{
  "arch": "vit",
  "n_mels": 64,
  "hop_length": 160,
  "norm": "layernorm",
  "mlp_ratio": 3,
  "width": 256,
  "momentum": 0.95,
  "nesterov": false,
  "final_lr_fraction": 0.05,
  "adamw_weight_decay_other_params": 0.05
}
Rows from block 3 of a small masked spectrogram model, named by matrix and row number. Rows with one number belong to one neuron. Each number is 500 + 40 x the weight over its row's rms, rounded and kept within 0 to 999. All counts start at 0. Numbers have three digits each. After the name is the row's rms in percent of the matrix's.
After each neuron's rows are labels from the 100 clips, of 14848, where the neuron reaches its highest value: "peak in band" is the frequency band that holds the peak. Only what is clearly more common there than usual is listed. The data: melodies that start on their tonic, played by one synthesised instrument. In brackets: how many of the 100.
# fc1: MLP up (model.blocks.3.mlp.fc1.weight, 768x256), inputs 0-255
# fc2: MLP down (model.blocks.3.mlp.fc2.weight, 256x768, transposed), outputs 0-255

fc1.68 094:488476450519426574484544435512480530534552456457533418531539588510504505566480435481468493482413532522522484497482413522548538475538511541422507489456474534491586543572484503555579559437493571502544490540501501547483512454532522507403524535578444462478540460570490560490519471499570457474491479400517569532508496520465515524518540507451454489448498465454448488539507464510512424470505490544453506497434560506481481489492507521544437520506488489495515484494582462487435481519505464519477486551505394528492595479520533475518462534464485465464466527562531538466490524512561422451502526491473521521471524466555489508471535550512515439419495468538467551488511522509515482502460520482550517390538558552459471487522499507478548579543454509504502539515415544490492447527533532
fc2.68 100:490533554464527502518427538516559468473456525514440553472480429473522502472525555485536486500564484456494511457509550475488445540524468501537483493554508469472423445415501497458430441538477436519489516439504484519527482527427480480582457507389569565524412535472519435527487505522406529559514483580457457466458513525498462508495474452577529510537470511520547512445498527493516567504490519467547502488543485537516533487483543481458493508522523496473484529523402595486541546464477556433498510477507573489475392513462521537498521473566479544535530533432474485564505504479449562533508491512541479482510466535466510464539452444502461566577506519503539449515511547468470523508539495519449487603441416443522492543456491499532465448482523490478543477536601463486484580488461482
peak in band: 500 to 1000 Hz (30)

fc1.479 095:562468497469552533490404460560526563530484481509434508517520511462526549431479481534481406478488505503523477553489524478497443473487443529506541520564438460527487466442528532534524468467465480510520534520487433510509491468479514496500514545443442537500504430465470495511475507463517491546477424494462482485445589556527523511427481545602464524529511484524510488469617582493565531542499469466512450488580481449496511502554493487484475512498531462489437486471564579535506460495543568437564533569517517546468533483500451472561469487517386493482434494548535532414518502552512550504454466548559518436518539515495539537430494547507558404409482565501536454499493481568551524481536430525508538524515520561556498504525534497456485492484431560452486536501493490513486472442536517
fc2.479 103:480463465545437487474590515450501473485560506434555491517493489551443468523532549509489593485412484516472554423489444512537517480527523477492510492448516542428517533500455446451500488562519538496525475544542531532464523533548505498458496511542544482478489570497555588474520445542515441458540563492597509506535445452499501474568564468405550493414496529498461510527410408501438478495522499515469520529426491552511514489449506470503557520485466500516555513534466446450539495575510426630498465441508534489608502503524474525469565501507534495474518536501455434569516511483502414497499534475451536528499507518483486473500525477482467520569496423530489531541512561447503464506461549449483468481562463433432497491466491521531537517502524464499515468482460458478487496595489490
peak in band: 250 to 500 Hz (55); 0 to 250 Hz (31)

fc1.40 100:505494579493544490482418517559485426555543558527566480489508523551566494535546487526522473471546449545471463496498516538468483430512506528450478502453520485558432515509412498532527544490537445509441543528419466481429481509518484481516545480446454442573619462489429448445607473521464538482487513559443524503483534501499496489443493532528476517520537576487569474491465478520474532509450537534519501510477555513477491524506473561465504518522523558522493375574506464517502518588468455529490453446453424455478502514471541509530556458431487499468570498549560448568552539511508506478565466429509465496445578526490451495523535382552473491507503466535505496447484491575461501487464497507516457509502410442514516538486506528470504435516484503495504547509484520506484553524487462
fc2.40 083:494552465537489460498502523482479569508476513469466526564466464505537539539495505541537485468506490563488486491449447501588471566490496486489445554492451466511543560455555524468545511484526497496491520443552510535454536501460486513441522555470480575446409499472521561479481540472490488541488474468482549528533547513459520521541466490578511488531470500511505563525486427485507523527568474515538437493406549547426445521524545502459407467462527521530542543429450470495511506527517476467503609520487547543513564480472455525448430432540449556504427500528410438466581486485531501501545468574482497526547496540500540470479512557456578418514495545427484472502483515525534493522492472452505542448431498489541529434489447470502470542451473437504561552433486443510589475446504570
peak in band: 4000 to 8000 Hz (84)

fc1.6 112:570461456444474428485502528490467452442513535556517507435559431496528514497563450536481487465473547452540539524531499487582526553485486504474495461501474519497581523526441450553457567495461551513414521425411550507447460539516459525509533496530511471535483454539541586565464477421477516537530472590478515437540484461493517594500493545523427470466516496463497475457514526538490472516556496568489459498505461520463555457482558493454471423490511477459451435490531452523539497473542485447539445545542510481492535504549502512506557500542482482513471589489518588535516545527487532514511533417485520541522514469501501432523498467530527583462532456568496535585491490477513550514560516487541512509511546429552454485481525510455522464595489500579447526472560450545447493446502522
fc2.6 101:495521497482476505482542467444488484530497513526527482513588523509474517488434456405520497507471504463452501573581543498551515491516557475534543500536501445550500447429459545451475505495463525507513499563487489395541609403489531493492535486547538458493491488550545463530472491550463454495455628379523389462527405517467530512535441485503546486504542470566542574457543473497474466515457455545497418520476561569420442499500460464473495511484543555533543530539463468480500485552506458606488555508519557551474483522469512525504491485482533446460517500499513467499448465536488467547530512502560421529472525449494478503508513452504470460558484528465523556484536500520488462483493461478471547519540442569477535525503395472534499467528479523523546465562475506507521521516492541
peak in band: 4000 to 8000 Hz (63)

fc1.281 102:477495518457497466436487480490565528487495545554475480506440548506495556501426510533492463522439497440508517508515481490408496433504516529549481488547508531550543580452529491502481471506536463560563419527489481466496437556510508438480535540497491465523488510435555437520517539474449474458552431486472498486483496530525495553536446474442472468607489444427583523511402439499466508465477507554485520438474489493468480444493449502463554503505516505486470509502482538481429548540528454527547499460472538540548463508513465454494484484481435477462515513443527470547453512554514502488506494404485440505534473486564514544438544432579524505520523466552511506558518565446610527506464441429502520523508416509460485483496508468567430514549442544596513493386536476464527517462538496
fc2.281 088:475511436521530588518464499507560562520443525496503535564464494494530373568519517503565446548501507470520492468473443501406517505535420526462517504540552488505450559435498479537557455466519542490507495502515462475511496523544442492455445508499544507554396477577517538554533479494516475583530508458513521501496465512494503560486499469488490499588500526458511518500498490451492486558489504538483488456524501556501555440537544539501461516512484505494450440422454490512471565548537496473508588472421432499507505494545495508511512469527544544569392476471502514478445561410509478465527463440523496574516535467496487455528481434505446583473427580474506467496442486478545427532443523421514518500478507532405460556468532535463473499497516456559511499489575551454524515524508533
peak in band: 4000 to 8000 Hz (78)

fc1.160 089:523473498477549509553453564472473460440522498547532469535435511461482489581510462505511463438505458468521467539591488472512549468509541479481441513441518550483467486476381532439533497537437529490506536520413484531463468533565521547503460565430464508480516513540454548500498485590447504495534488526419547454537493453533510483473459546521465526527528491586496495554458596461487513549532461489484537523471524480563437498510445534414531473534453479485417553475537503388476493540487504465461460513503539550477443466500451559451476488500481506493555453538508475423516431519543482450479549555553501439563477510502474493411464530528518473535423507474452550494512515572573489518453509497446479520496539469525574553503513461522454441551455498463508560517458467465535475481475516
fc2.160 092:471534567503399492455583444480493510532505537461446500502528466555515546467538497515476508546502480502504484491466551511475514553533448535480506459563491438530556469496593504597399505425544509557519453485539513505561511528434503476493497446527544499468486512496542483415528437414464485517536467403512464533469453509523508480451515503501509442439441480500451545468515522481543475425525489574532477426587458491468486475460495494527554528458530503456555482520505562598529500492476503453573561517510561462557572538482501411550540514508513495485516479432509549542561488524473509482535541430485452510442486479498540506561540481448568537494528489489532472572446502489519472507434530483420480449498504505405447434540510515521510488452485460531556483513476514503472562512530537
peak in band: 500 to 1000 Hz (35); 0 to 250 Hz (31)

fc1.193 088:552472482428573466538621530455465501449501499481500568500538471469460483497568469500500486441506637483508492575496473552492490455476456450489491443495527484482491419528526521526473519458521537509472477455461545496448448537495516444525499489505535495510516442486487565443505466488529401515420501563474568472494530415552559541542520510531508496489502528519468467481480461462465488540592502483548498501487475492522510434493475500501490593470532449486484438441460521520459444494442393482518489551494588470509477523551486542512520579456526537520496592502520550509487505497505463413484464488479431461540540483465507494457510486471494493444523481492547530530435469552525526520451465525425448569529453484570563440430510558549506478593456433484515482494503528457500457496487494
fc2.193 096:432523529534430529459426523544509508513503500497505438536439506569494467539469492519484460481551392448489515529473497471551516528501525584467488508524481466502470512473462465487550517557413494464574536489452462457526566536484475521510523544453467508532509531567501511520486506507427507453533464498556441487499509599403462456521534533445515464502529496549491541491558584572504504424542511478478462532506493520476491525502457488501420404490447560493514568512547507492527508485548565495504485516581444573490516502499538506511452482573509464481476420466464453517511489509481502567514473500514581508395498496585458447477462492555498524568491526505515471574585502474535492478602479462556552495477543479513528572511506408518480504448438502542474472491479476509518511407510533
peak in band: 2000 to 4000 Hz (60)

fc1.118 099:488528517494527496505558540544467442494455475473514453477495568510543529481480504506617479489466481542488454568519464409529528491488505509462469425524466534484476496452476531459609504531395445570525473469553555513522512553469489492495495569506531495492467471523487513500484399441506506507483490503561472476563584481536492528457524461463490505519478482482477452527558528482516452561505508449451557565509477459579535509500521467508495560498502463532499476553430453478456513547429490468504512589466577514520612460543501549516549504513550529535522509471483477511540568542474524505419542460526542461518467540512539488479452441584469430471527477534569475480513500455581586497508567487470512478575524552567459473450459403529485489500437498498470506470547510543464455462535484
fc2.118 083:506505475439532554505569444509471483549500478480507476596494473482490509509519528541450493495536523462475534447432559518496554531504519452536576503498508495426502480494478521510451489502502521467512466467491492481454530457554552571600445476486426488486525498569498598484459494494519474494494486449539499566465464486509477512484552454483464524422538508462475502502423466487532475515462505531542487537532444530478501504545473597515437472472532482503599533486565540452504571397467527514547512446477495538463468508471546539473477440532494538459525495524474540541467468459433499442528471536475504468444545466521477468484505451459519543509485552542489534484524483603456456511564441517541513560501524442429498427587531483524500435462473475436495607437526560480512605475472586
peak in band: 2000 to 4000 Hz (77)

fc1.680 100:468540532446584522486546459444519525499382553454481458552458510494487521531496547427530463451531519527530439536532490517542498452570497490500571479491539518484505421541503532447495485444495454528560419532516478505464498454448493496426494481513493485588488511531516462523464493463541519512516437552489500543412489530488467524470491532400510456521541460503522517489507514453570475514535550573498425536520550470512460432427481578508490421514466443567576500470486530484476482473528508494425518572513529541521537535514432574509536476507548453499481531576555522485552507545457523438561432508528471508432462481505439491575497520507498538492480492433524531482485546562455493585476520538525546468485463489496453473536501462492587483501503537468499419500478520454591446512468529
fc2.680 101:493436523545441438549462543542481481533559435533522521497489519535503492473539440582492544529472535467507543473531473477435528495462513515495407495494507436526506578469471521607484514534469568488471557475495526539510466477567503487539496522477460543401488506460424520493509534578505434467506521417530515496574504498538489464546494441587485508509476522487552494526463452591450490446489457481533584450486450585502497527594490427513527541470546523452459489488539475474489522531449495510549479493549461493465475455514528427512502506530385528518523460451448470516477465466486467562470581501512509472536563485509481523422461511517511496502507450554495454488506448443563555488484529459468475539572538511490566543396460503507409522512527508528497526472512459570471523481528492
peak in band: 1000 to 2000 Hz (30)

fc1.371 113:574480565511527510487588552531518482467457456478500516539481471535446524553511473471504490540553529490489563511555518510452405572510481460435406535452563493538454519572589516446504550484464495563495468453501521473427485346477520461503468531508430496502449482451481408523470502498493546523572442547455490440515473516470523534528527506524468464495430563576519483457507514475547506442468452484552457489553519517546488495471569445546453528462507532506489476524418513503449514475488544444409499432527470543526492489475524516497447504473514458426529546458476470475504509486475512540457555457543548591447477510493433554507459486494509514505451476579515523490561508465447465482501585472439557470485519499467514455524501537536512552487500511449537538550493532476483477552477520
fc2.371 098:511536548478519459543497541477485530438486457514531548534459432505504511541482483477441489517531474509396455516570502494484521466480484518487463483489508496536464445522495499484473568470478473547472537520475501436560511446519504478459540427571473519451529529575542581492478510545533504523519536471463458557581482524537491500488487471449520458569474495533495563521455511468555572496515497476501447505469516515546535515448504487554446513484467448475492503519494482414520479559471497514459569511491500435504483496536543527449585479556404445561527500511538536494510487504563512506472530457513558538509467437529469494425569480426492602486438497525464508503551559468497442534465519465504429502588549402459483545552469409545405555543528413448462528473513486491489549531447587
peak in band: 4000 to 8000 Hz (88)

fc1.563 084:484475469506482478517468492533512469527467461526490508559437476614489440522547484517467542517530519425485526498518484509560414500539483529551485487459503485594548458520534462515497459370534483468528512535525478499514492512446557465464492581508518526472515484518555460429555442528575455461529462467409516503541526528499494429539491510479573544449459418523525516466505553518472554536584499487508566429544475493528530494479510469534436439536499462495512566516539496510509535540559499518509456530520498463551416491523471440470527442509424503507502481510517572552485494571507518572545535540499453475487472511541439463540486523432511472563415468497529546458462476462438523566480497494468529441545488575470475509504445539533496516420585500561502443501519507554427456453523511
fc2.563 109:484508437520536546482520455533539503474536548488505452529546466477465551443456461491478503457473466508448481563544492504524586455520548516506457603524541526432506514504490525498455509505516555474485462491585484552475517451496487522567499520456575457565503490504517526516501510513518475515435522433554400511415461539479504587474557453456453520558529538502573578459484434521485478493495473546483427525505485539491449448482533520477477420494421506451491442527460509468575466514454469483536556449488555542540471492465567587557467454489512492407491525449553462449505502482541517505476520439450545474528516478458488515499497474537447521475495495478416488496506456529557507548476508534547510539465494497547545468585427547537466429555420540462571538492496516456559490481574480
peak in band: 0 to 250 Hz (52); 250 to 500 Hz (42)

fc1.275 098:536513457516521496524543479426501522500537503481536519501432479448564495567576486518453556550442426455491472526521444456515488536513450552555431500499499523512470559463507547508489565572542502508526534458501495515567445499560510483494544533441530581489518502471438461514533496493438434453554402533512484473413525540520471523569540562613504513522539474503499499535491524471484509573570490497495468500497514481542461569547505505423463520500537576489541495518507484486516538523445465494555490514360468454506486521421450491398510565488536519528515484474519514475507484515477465484482452506463480600454485537481547402494533533450460474460496502536497503483513468501454532465507489524497492498534523557421465496554536437508553470468529448500446501485526535416550564546426518
fc2.275 095:481485527559466492537527472529536467464500518463512507433525563520468491451437487480555490467548521538517519483458560564479488492506504525478525533529495459468519459457533489499508419446466454544524466552511503528421530505491470537487477413565421429489468484563551571554457454456565559553448587530499537508571477481503496470436445462425499473480480567521494546457486495470498483443433476497478540490504447511510507452478473491618586540511528464513451542451487478469464482515573542510484487593590529528496468513502573529558488450534504462473498461503481479517453528464422526551498527469538507430519544499519478559518458535517522475544524529503519496484488579493505507537491479509494529518432500443609512540464436540471450556500454527505583497478502454572396416497502495
peak in band: 4000 to 8000 Hz (56)

fc1.489 119:589498534576504527511516492504528472542473500443499514546521465487440560501581520480465462506521510408527500421482450458487467506462520507530480464493390534579520484493447565556522506419484477483516450492482523376538503523510477519558463540473451520540526527495495410508456511528519529489525530449483513460565493496525464550559473512439470447517420568475512515495529483466472531458558447490508491497540517459452481480493451520454539557524479480511492458541529544468527511521521454532536420509461502513497525489570495501502553489474531464436515530454488460531477498483466473487497527509442509573433452460518576453513481513527562468525516470508469523510504509459489507521497505511463524427457448454413491482507375472532472517559501583426512571521454497399533433364477499
fc2.489 140:507468498492559491510565446542453484468454513490513540496459478501547479496458567475477571554545508532513587459426420552528477481475517525493463459464522529503448512490487544586464484478504509553505523488513520421550505514521491488502579533466578413485472455497481466502544540485474525514473563506583546501566422485522543524483448513489534534528470516507532467482522530446553439481539527516511462496482499467506470454489418498436522441466468466573528501545546493485526490567535472552537450514504410533548508519551471481494523473418470561542521539559505546532538525472480460449536513395504499478436467533468565539438447509567506509421537477535456501514458477546460522523538590509460464500499453495486486530523449495501455480554478554513527552440422559407510521404458433
peak in band: 500 to 1000 Hz (97)

fc1.94 085:541521568583503506542494507454503460482543550442536532535506471468498530465490465516505559432464463442529512531503478534427480523505501442537465610474494459509519504502503471446505513524445524435513483475575581501547584519523433434457442532470453571545480490520533510411499474511491482418561463509519556444561457476550492559506479538398533499493543569575458525499457514458582520457536467471494502555500484519564552511420530434418541511454512492523441532508462490484518496476543483424517481537495526466518452492473485532525430505554520507531561499438429502515551496493398497491462501478564519553486477431526471453533458524442520506495551526537462539495519521502473470448549493437525474427486545436515529498415480490534547523472548434483490545561531505505518531522479478
fc2.94 088:481511507482539494460494451564488553455463458571509486484481549500454446506512492524490509583536587547461432469473486472549530515435501545474524447462530540492436551465526529572443494520482469551508498540481480467510493528517553606540516440475603462394540522476412527551499520486511509591475482515450440558484545531468483468508487445606470496462472470402499562490544515552490458518471516520538537480480509517452471519525450586555468391506483542540544483507553489503438501459435474531493497499496519537478469497548550481444567503504461470434449536565524497503510511504581478489541530499428437446493490535498499474490542468510451522447445504514501459500498474465501546550478600524470485501547486542498501506539491500474517563531429506501465445418442509519441499514567502
peak in band: 500 to 1000 Hz (37)

fc1.474 095:492494464471492517527514478571498550487491477478541563501587475522492454553501522492534482512519484495413487460417484513499571475493473560574486517490534531522517511465461504495500499539478535527501553464441509494588536519485437536495484514438588468495419494483408548498539503436455486509496445491494522590512431525545539528530470552596527510508556486480495467514473477515507395456496531501505502458463492567524417479528490473525569489482513471442484563505469535516485495532506450506557465531518503511482435504550496500496487485414461536512454499467399427481506538521505529464488542393453542512480481516507501585425490521504518498525409489536545485540533475541489432527571503500457531480603548522513397484432406509520487567524527474540512466482457526565478495570445450
fc2.474 109:500519510516463485475510554453506447466478488524412427464435527463523528442482469514473526453468502535605502506558524502494430508478556463458540506503471476491472518529541466489513530464514492444499424539592490483431471466513545454501503471537456493485608517546570480516476486567526508494504552493499450402502554480456478494476536454438501464506449484550483499445537535479483566517509503485466517521550537454520572512479502517471427506502474548544552447499504453470550534476504550499426550471477514506545537492464509507524544504573552457504542550567603565512471474463476466503512480580561464489520537470471468446567513489519462469471584494453450510455461579470510563436441498526546454511405429492504562532557571510508528449450449539457476526520551513437504520433549530
peak in band: 500 to 1000 Hz (32)

fc1.85 078:495578457508517529480410422504388521463451539513443456476489496521500532520475523445496483604487496444464495552488455479420583504479454495462419544430551524451453447525452464536541507491503444483511453537480486523532535536541499522504503507476551479528446518553443565451477447522467473489526494446439515503537490458482520503507564481545463545530526469463470512486488488514459450453486507421549494449511484545507528454491501557516535453556494480471519507522504516544521487475490503573491527586548529460581564475490524521532446605503505524472484531520590569520523540473527506469519517559549481529515534567510443494564529533519443546599470421453517541516520555445493494489480535532419478511478535540520534492481495438506499550538453562571526569498551564507541557497515434
fc2.85 088:501436562485478472523584522517522485539519448538580495494495469475528509474481457533453527442479533484470495490478524512543414568453515541531562491607485450540548538526538545463493549434516575493515531458571567491490504501479520459562505545555497527478575538480514441546563509509513475534486513518540458479522512478554543473484448491520564483460500508499539486482462522527543533557507487518454513520570547469456511489559497479487442582422426512476510488457460521448489534506558479465453395395479526580454493528540486508512528413533460504526502488486418471483471506477537482513465535467510526506478454446477510522441424530453524445375467506582520500511539477582468503529487490561529539472476454474471489473541537597537470466451476431447473521495453446475457508522457471
peak in band: 500 to 1000 Hz (33)

fc1.273 103:514556519470536503509520468476499535563500487483467454507466472459499493486475428479419514459559403514448544529486457530443570557565513506543496482531515502566472526523465547514487559471533514519489522538495527468488539469559502499517522561488511521502497596468502545493515514544533452474586527482489538532441536479492512465488505526476503530521500534508521445559572565511481507505472442468517545558483508493429526418461509521525489544444438589531482552538431478528489520491433496493476520527478547464595495541463413548463503372455486464516575470539498489577511512461492517458415552589526450484473528423552584501484511457538512502500471584496564448454540456515532478420541486493566468485432529530446508493459446463486498534500452485475459507451543481460473525536461417
fc2.273 090:519511418490519478501508492564491450414488560498522491513536551503516544498545545523566525530457530481506437444535530507548505467486508518468521500463461439435473498430528460521479497507503454497498490481542472473514536486468508479482470470546483467530490416523549425502506482474540478475459530523554526499578428528461482505439512477513490444520496477523546568462447474539497454553490520506533460438493545524462524570489478508434467476522581455456540465452535554497571506483554587563534497499519495512387531432503578432507511601478514437487442512527476511406553443559483550533519501447507561529539468512470487505513507507465461480493444462558442539527557510482423556575428505500431516518563456545551519566494467502507550405559526484579547478553492497493520477457468554
peak in band: 0 to 250 Hz (65)

fc1.222 112:423454550463456467525497515558551466514491479441536559480453453563528489508461475511516452525456490532544532460500459550444469519459468509475551527460550553494465553437456504565523546466424547432413406555494489483502463458464457570482467495502440403485512470517472476442464411524590525443539529559493560416510483565521554488533496503534518587410553496536513516498484445423516533477522482547489491535486477465517510488468468436491534423460510570607563480480467528534557464557457512476564466486476482527522502500474440474508463465528495473471491522476495487534481458498526522448480521420494544453478486527469517491496462468553509492488549512440464529486554546551500526558528543515472448498457423455508460497498458543508518540425501460483540471484511500445460453466427500
fc2.222 098:461503519494529457515518443581548491414517521541559524496504564501528436472539516466514503475569530543495523483506481482544497553483551454441458516444461521421511516428541500596506548525581606511510525532567459474494543493451514476475521496509526453523445458447505462474553595578467438516506467540511458507524438475510520534491454484499531611454438539543486550505507398499424500535527510556517415517539541507525490500484509505492480463471499499520525577512511477552553420499482518490482453444503443561472517511441462485446526472471483503557495488490473494549571550466467393497533469467546516488499493497545486487464489494471452489452494497460480412458514524493451545514522482535556482536569482523477503521461466499518516465509528511453453596479409497563424492429477561
peak in band: 2000 to 4000 Hz (72)

fc1.8 087:464413473554516521483447480467489536421528531559507565539458557496498523498403543470519420527450512469481498446500474582436511465527480512416504510569504456495548558491509460494548451602496453500547460502503547471477488538483487501547461481463505489473506445544486575486569529436470506421516558441529535508514579448466457443559541504508543466466533493416497498428434468416416496414513486530491470426523505485453590448461584532434558512462488497550466507519496492522492504504504518500546446511488504464551549509480489539517514416483525566471471480505512512459528470501485538501588449534409523556510484575498484468560511493470482464506461442522531543535428514473468482470487454507482496485503405449500502462455521456465511543476500518521514536464463496437517522524519472
fc2.8 087:479516526490549436532487446493462452508564482535603487461525449540459532517525521493457526485516500507508506475560514553490505568506496402550521472463473451525513505532508561484488579444534597488412475501496475531426520532440489458494540535536444472560448500471499497478507517542534510554540473533515477454471485511524527524504507445482550499505512493576547458533449501603474472521499531510531551508528469491527490455527449431451419505507437487500523528468557459521503484486549421522540481515485525497523473502487473518471495575538491478536471580536440487393583539524545463424536487501531426487474447506538483518469398514529442487420491541562447472471500502485462562500473538557565514462487424558478513569584537541466513486484583437536446514527496480445475538472452447
peak in band: 250 to 500 Hz (35); 1000 to 2000 Hz (33)

fc1.392 089:513460494522537473540512538440424521504494435508578393524408519539484532568432513493504512465508539456449467393531511496482474504469509482562514500504406448549533495578519543521514500556451517453515425511521475497517472496530486554478508482455420507563473498470498524501462571472494507561568512536494499494546454563450440522524523548544427493509475511530501460555458482510550500504570541458480472515421423505506524466549534494476489505481489541492529497515495512529534532490546472464510604508585461465457473502496485508524445468597543443501547496432435467501484489436472537427417516463505519491603504530460481553472531537549522518523468492456465439514427523489531532529486498440511551542458523470517487433534508469520555579550500464529553404510461477484500506552478450
fc2.392 087:511543489495478566484498461530558511483497513521473567470538508451542528405564460486523473519558464545498443526460491481544500507475523521467474508512581537506503457414521463476463476468531485524475524480491552541506524448487547439471544542539527504434507525554533462484551532495504518485470541470491524541461492404568493509514502439462506488486527481510545514459484469489431490500383498513519509471546566498517472559488505465485479492542487441533495523500503509462452478484483552555549481456455545530500562471439493518484526521426442548501483541581558535516466519551438438519545447485488519496408508480553552456551437427484475457429538486481529543463624424523467499478508418564482451475520547553522483598453480587485437428492484480517452557562572484515498446453562491
peak in band: 0 to 250 Hz (37)

fc1.83 099:428546516510512452474521534553493480538567462448459497484453472514511479450497469452465433619460484534584429481491508517514536495457510532498507505413489499558550480528514533546496499464476472510521536531366481576447501535494464532520473566524501472434534489448569551530537512472492432568565409425480475430523455395461537498554542467534559457535510568478485504473442506453504468575554513459511472504503461460511485542531527577499491449502545485456460496507498580453464496511511504472546527464473445510539506491482536435546525535567520501485543494519465498494501425543510513487493594502482529476514514527487522471540456482541504540511428504557533514405510448506449497470451491545506461465486448446543464504477517517542464578534589511463459561522562525461498465518481504
fc2.83 082:470506453467501552473466506469471487563421491531488485517573491483483501531549550459517492448513438528509454488501540445562464526546518522562430554521525445463572523504429478528481434509517533482404504509589488442513514414485504471468515492498470509514502546524536419449464558491483509532476546465543516452546546475460535562429465538560546590537416462533487486499546480522557457514491530529538482527488430525479516426430430541624482492474541535567446540474492460486504519536510553605452490495457422528515454477439481484498554518514529557516573481461431569492570488427517498511516472455490476522477444479497512527550512558461522522438513507469476489535542492497535525486421452550460557470515499504547501512468499436521510565517549443506447438478474524487494505534495487
peak in band: 250 to 500 Hz (35)

fc1.401 093:522509539483480544518488504536489411554608408542550511446553484470444513464499492524455519470503459438507500464513468545532422462494475500507427469476491417513495560476536501604524529533418485525547552495511546532461469521503530510510495520419448467416523492490456526451542470549553478489484562405485558479573553460514452478531534506544537521449452459471477537453481476572510528428521443492515534489513494574469510548549503439490475567471522563516459515584488506490539455436461508497527447523555440503434487403540513451498502459549386562467553481467474528517490477511478517513482571555475541530529533468483478494503515511476476479516502474551457479506514454486510551519508552504460464511512494541490541472378402479516499528534515441525523539484455476512447543496504484
fc2.401 119:503550476502539473473485527492534521430412575464480497543462495505515515523471501472550459497498492545548487560501488478482543492524532526509570515545511578471470451539491477408487482415585502533510441538484474484517541474476489481469520484571515494594494504524566517499485507436456550524461391576492443505388467501477518493463457518451465479538536538547578424521523512427510482566488537499440519526470520427478510469435475553510500460544437419488483484421538525498476505572522468517458581496449508492589482571508488545476474536442614474513449503551553459470493544492544504454484460447495488465469433539512517487568481518488515514530475516456560541536530574450523458499491452500552541499483491497528437477594537537487559473471517530477468434510551525492508476525473519
peak in band: 0 to 250 Hz (45)

fc1.542 090:566506485477528457472573563478509534491459487556521488499546471497501471508510508481577407465430473482551486505464503496554568440539446461518492536468423507508456511529482474510512553467473462448465550555472513500472498510530445509472457477503441449532453449505543522479445450495524480510548478523499485494429504601520532452477459511479409508468573436601478500489430489438448488466575541505444543530572447461489561515528493513546527467522431578499570505543523521526546469472519473514495543560465483463448506448419492468447479521529500486428501466542475526514512507519586475455433505456545553447500494508532459493489556455524597493532473540515449590441587529500513500486473507445501491447489507533594468478517470519506536568450494455473571518515580483474501497477438483
fc2.542 085:504533518444511472530424508563492482463529504457448467491474597502546475486457489505459561487581536511441471511537533531477561553489561570459487457570530498514572503454476528545472557528594565541525520450509525509537517535422535471530546470507545521522591506425452492576489512544422515424473528502437506526533438444462479522510571530492549591516501550477507479491501522557519505533487516493544410547452524475492472482468503499488510530491565433522476473491577450487376488502444530472452479521481485572494482531493527547515562490466494480521472552502493481521474507519469495502526470488506463513473490473526465519540532532469494449432485498365509461518417512476466516532485501507476505466518513519475557439560542518495442439529518533505449415477405466515474437539528558
peak in band: 1000 to 2000 Hz (66)

fc1.362 097:495586445464472497547558492548485548459532529534445498500527519510473498520504434489498492535529467483587543497434398491575444498520537540469452460474480559537534537568530503532532546514427521510495456455480465528576501531512531476518520483557510505522512494559448459428509449500454519448486448481530488457552392437474570503516544506486492517454545579511541507477525445487515481456528536467486460502532456459559509440498476504495469550499489442599513555492518472500498532534538489530543415516449446501516396464528449485475491437484549454448458514487456530605545462509530525526516436523448530544411571428521513558507585517454455485522491566530445526484503512524482491556475475431480440498550490517524435532551510506484503470493461524510502466537568594545505484508504511
fc2.362 102:484455574520501530476480487479513451523474469486553509545505470483497468470509563501502480502437543479429465457533580507442516481481430481522534553525551451431483493438446460458437470435595460491522536512482483486439513409478451535493492531464518484467472532462545514569522516509547469538502564520446479533461592538524427505486498516520510545552466425467445530470483575501454502570488481551514529477484551537463477526505537490474489458491546536394506489517458543499541452444479529443489582507548552487453587567507506560520502547520463540542550533498563468429458540477489462523513534491517463471624394550469481459490462470516506524488527432497573484511498510485520536463531525551522534485458521454495557466458510475522534570489536456494497497425405443435495532505505512
peak in band: 4000 to 8000 Hz (75)

fc1.331 094:468544494545488543521536437482467555488523484468418486451444532452526535398407530457534565565514430480545474454459504493524481556500446499552492528508471473484456522450592516537454541507543526520588453481546499550534450482526490555464439522524504540478370484496526536472529502551507494492495472539521541543446426532569418520597535465499447568547445490467527533485533463465543501521447473473504539509528476500470487526512430468525505442491441481517452562485542568586467442450477560510466537488569484560488558460477483441498494526505487445496484466470452571486466425467545509558442535593508542511473474475566497492444546555508489502531499525471472521509551513480516510496555443447478462507438513493484467471517534472534520520519489478477446496509475491518582467546469461
fc2.331 104:550486488462495431507497572506570465561476537517557500562484425535441445565501545537486432454511551503465522572516501519469477497474512530431453480496520503498542469554433459495548443512523487537435495532442513481477609552422511494547517538477521475521555533508486447505459502484485476530533532459484441429512536462429569489443479505482536462517564516521490451498538499440452481454596499470479487531441536520463493497494586522504500581466504555435553464511466467424532571561439468523525523530456455453492497545495503571502509512513481515497515555500512410501475546546481511413490515481513513503489533563479513493578488475528519412470551364523524457493461455502514473493443498557486488499535450530494571519482464575473490500451490508548549516510534501497475570441573532
peak in band: 250 to 500 Hz (77)